A small class-conditioned image diffusion model, trained from scratch.
Training: soap at rate 0.002, 9300 steps, batches of 128.
Rows from block 6 of a small class-conditioned image diffusion model, named by matrix and row number. Rows with one number belong to one channel. Each number is 128 + 24 x the weight over its row's rms, rounded and kept within 0 to 255. All counts start at 0. Numbers have three digits each. After the name is the row's rms in percent of the matrix's.
After each channel's rows are labels from the 100 images, of 14976 (inputs lightly noised), where the channel reaches its highest value: "strongest on" is what is common among them. Only what is clearly more common there than usual is listed. The data: fractals drawn by 1,000 iterated function systems, in grey.
# convs0: first 3x3 conv (model.decb.0.0.convs.0.weight, 96x192x3x3, each kernel summed), inputs 0-191
# convs1: second 3x3 conv (model.decb.0.0.convs.1.weight, 96x96x3x3, transposed, each kernel summed), outputs 0-95

convs0.79 084:135107145133111119140144155118154136103141124132119134133134156114120138164150141078136150147107145138121150106102134148114195122149152110126134135130137139095126162103198130127104131122119150124134152135139082150171116150179088150150154118160169114111150127144130118154146113138123132132120118119157100085153126114135081104142137117106163147143113134089110130114147090141109146120178171076120104126073138108130108105109149106141129116154086094087167143157096089191154171179158114142112142136143160153176093117133131087123144148136142137105107145093156149140158128140108103113
convs1.79 088:113090121116150096087152166116132140137156160113137115127125133127095146091102132164159130115126146145100127112114144116120142148117128126103136133118105121112134165134105122100124129121112146076168116078155160110188121087120100127134122154143114096131066149134066138132145094144179145094
strongest on: two maps; sparse

convs0.18 089:139160133104119183154133151102162137103115115086103161157159145122121153148149106097132139118136118128170136161134148114129106110117133143164142152104144148111104129148099143114120143149096121174115129123142128112112109153142175142130100148091157131165137139138113106139120104129162119100088122096154097120108154121150141093149126108139145134186067129120086073158130122130156160145091115072128113122129138131129166137157134111188172122118138050103092143102132093180127113076111154110117107106142119108146135107122144124164135127121164094142113106125135109113153142129157093125
convs1.18 067:079097158115107131167145142114109132175133164101150106133160124108118122134120094111145094113101118143118104146113128140110106098155116143144162151118099164056138142153105099096132110096112113144150106125098070135125172140146158117129174144144131111158173118133145137110118145133134110090
strongest on: two maps; sparse

convs0.29 087:142137144134113107136166123127120139117148111165110173125136139159127149128147151129147152145156102143138152160133112087067124087085114125117139105155140129106086149149090141158134142088126123125100131124097090131121089156087133139137107131111156121135138131134130142158124124129133126109122117117147100143141098145127123163041172098116119173171147120098120145139133103125169106090142086141123105154146141107107177095142130127130103100146099153124101050105140116135112142130097165092107124132152124080134107133125138137102146100123106118114107121111187166097146142102140082163
convs1.29 073:136097130125155093094149122096127137120133096126081124111104124099112120134130080153095139154119119142122129123177105146102133159128114141157109133104108154087163134118116124102105159153096127122124146158168131125114178140154129164151148142129126119138148177138229123110131153114108127132
strongest on: dark on light

convs0.95 083:124128138180120133143158116179094145105098133139114131126155090070124131130136139127147175141149144123071129138153152134147155110122119148099153139143127133105095148138169119132128129110131117122122142147144103095121140105129151133135143084146149154108125117107128132141117116137122149151127105125129110090150090157128127126150103134112107079101122111189107178134098154149153113137115154125120121123145116121160143121125082093146100146135122094184116072138162143094137087155145148150156133149078100173192169109133131132146099112159114174135187122111113142128132094075159133144
convs1.95 078:155127108128135123204112143163108124073135140123143129113134143115157104151096116121158116113144134150138128085137068151087123112134149142161113142111106107146151131127121114135162124147141063126157123140122133135132165106118120115149110136095098091090109168131153117110090138123153169080
strongest on: two maps; sparse

convs0.71 082:105090148119106115167122113138139152144122117124116123120156135136109138159155148153135172124127129130109142140116142156096213100132118113144162122146123135108177137121124118110095103117127099084126133129136098114135136115165152149146117119139127149129166146165132142131151150141166101141150105126140077147113132120131123124069121123156136122161094142094088084094153103124091136137143134147121203107158124129165159115079153079141121090102125092126167145095171136157166134176099170134141116132117168092088136146131133121142106133123102098122118132169109102132104117123083149120
convs1.71 078:115166133134134107145110067137134122143091061145116079148137122142150100144161144105114188166143131127156140140125140162116134132131129129143137157138158109119118138150138141164128140101128180094102154152124096119131132065153145091165151134145138164140117127115119129171138160116096122150
strongest on: dark on light

convs0.22 084:113108139145143152123118137071122126121125152112133119136109148132125150129116137154152111121123108129086105106134153128103151129139116142139147125145097149111093131114099111129081100139100148102146129096134151098152147108112130150133145107105084125159135135112111079154142154117119112130150110098163076153117144099106076135129159064171185151177128125115130157124126116134111104079087136082117161167096127105121171093135154114134139109128118126111108144151133123104143150083139176154096143134115120099167135171166093098149159086106130123121141172112141084129179130096151151111
convs1.22 072:150104108157133163157106157112182117094123166135157111092107153095139071151086142108162169090113086114114125100105131146127120102111128139116098139134106130178157109124138108130176124139138084137147129133120152126133065120151078136122124127127096116125124143148113130119162123097124131105
strongest on: dark on light

convs0.48 078:133115158125128152126171113159084141120121159103121129112124131096117133157124138128152155146145135165137148087133128141123125155133150143140137116138184120127094145117101107147075155124109126154113130116154126170114155132114128140099111158107146165128127134137106146126135107158111133107088129106118158098121120151138144121115125127127069147142135109141132198070129172065120143074122138094127106081148117143116116120127093140155181148126151114138127115135099097145132171113126125196101146134124116165174134125101134136152168119131122135092111125147109123146148060123150080187
convs1.48 058:110162187151172113138079119135111147128096148131108138096125115135162179095084096130122133130167125132143081113135078152150133155143148135143115124090124116124154120145085116145109120117144095162170090126137147134109153115142149149154110120092122147111146177130140118113105144153158163121
strongest on: dense

convs0.58 094:127133149121125117138167143159118133144095135141134145111102103165120123141116128123135093158104124142133133122113140104125120140100124129151129129122113142112113137096164116159142112138158141097185134139134072149140106132099145089130117113162140132116136128119115145146150129127125107145088145147122118158084179106115126115075096110186088104152210128110103161130145100104155120094111142175134135133116121145160102102160110133187108092117112131113140139084130137120071096153067119137082112164093133103144136152135107134154173145149123116127139099186115159111148136107099135167
convs1.58 074:165155130150127158141143107099132102157146148130158091136162150158160093148078117119133154162126124121140119145102144113097133099134144100166121121112137104134120135178134110162117124133117096122088125148093154111088085113115145106151121104127126121103085138142118095103117065140113081085
strongest on: dark on light; two maps; sparse

convs0.15 090:123154136144111120135123177115124163130129132108117127127119144099122158147146149109141132129116162132100138123154119149137151142100109124140154114151153107141158123108148123095127173138124113145107134110096108147086096158130161157137157141134158133123156123151141122175118110122112129132217136107176157106113156105094184101105142119150077110153135123122106129125156129150124140116100155081112160105123131153172127145189071117082097123140135135137120119147143117140107158153131167158110119127097135126141148075095116137119086098138148099135157049149107125162092123120129161103
convs1.15 072:132130148096127147118165145105099138140125065133138111133136100163062152129143147138123135126109125101162136099162127145118132144102098134097120132160125132130110117074166132185146109133116152101064128143127137097101137122114140105077171157146117158099129095145155109116120116105138158131
strongest on: dark on light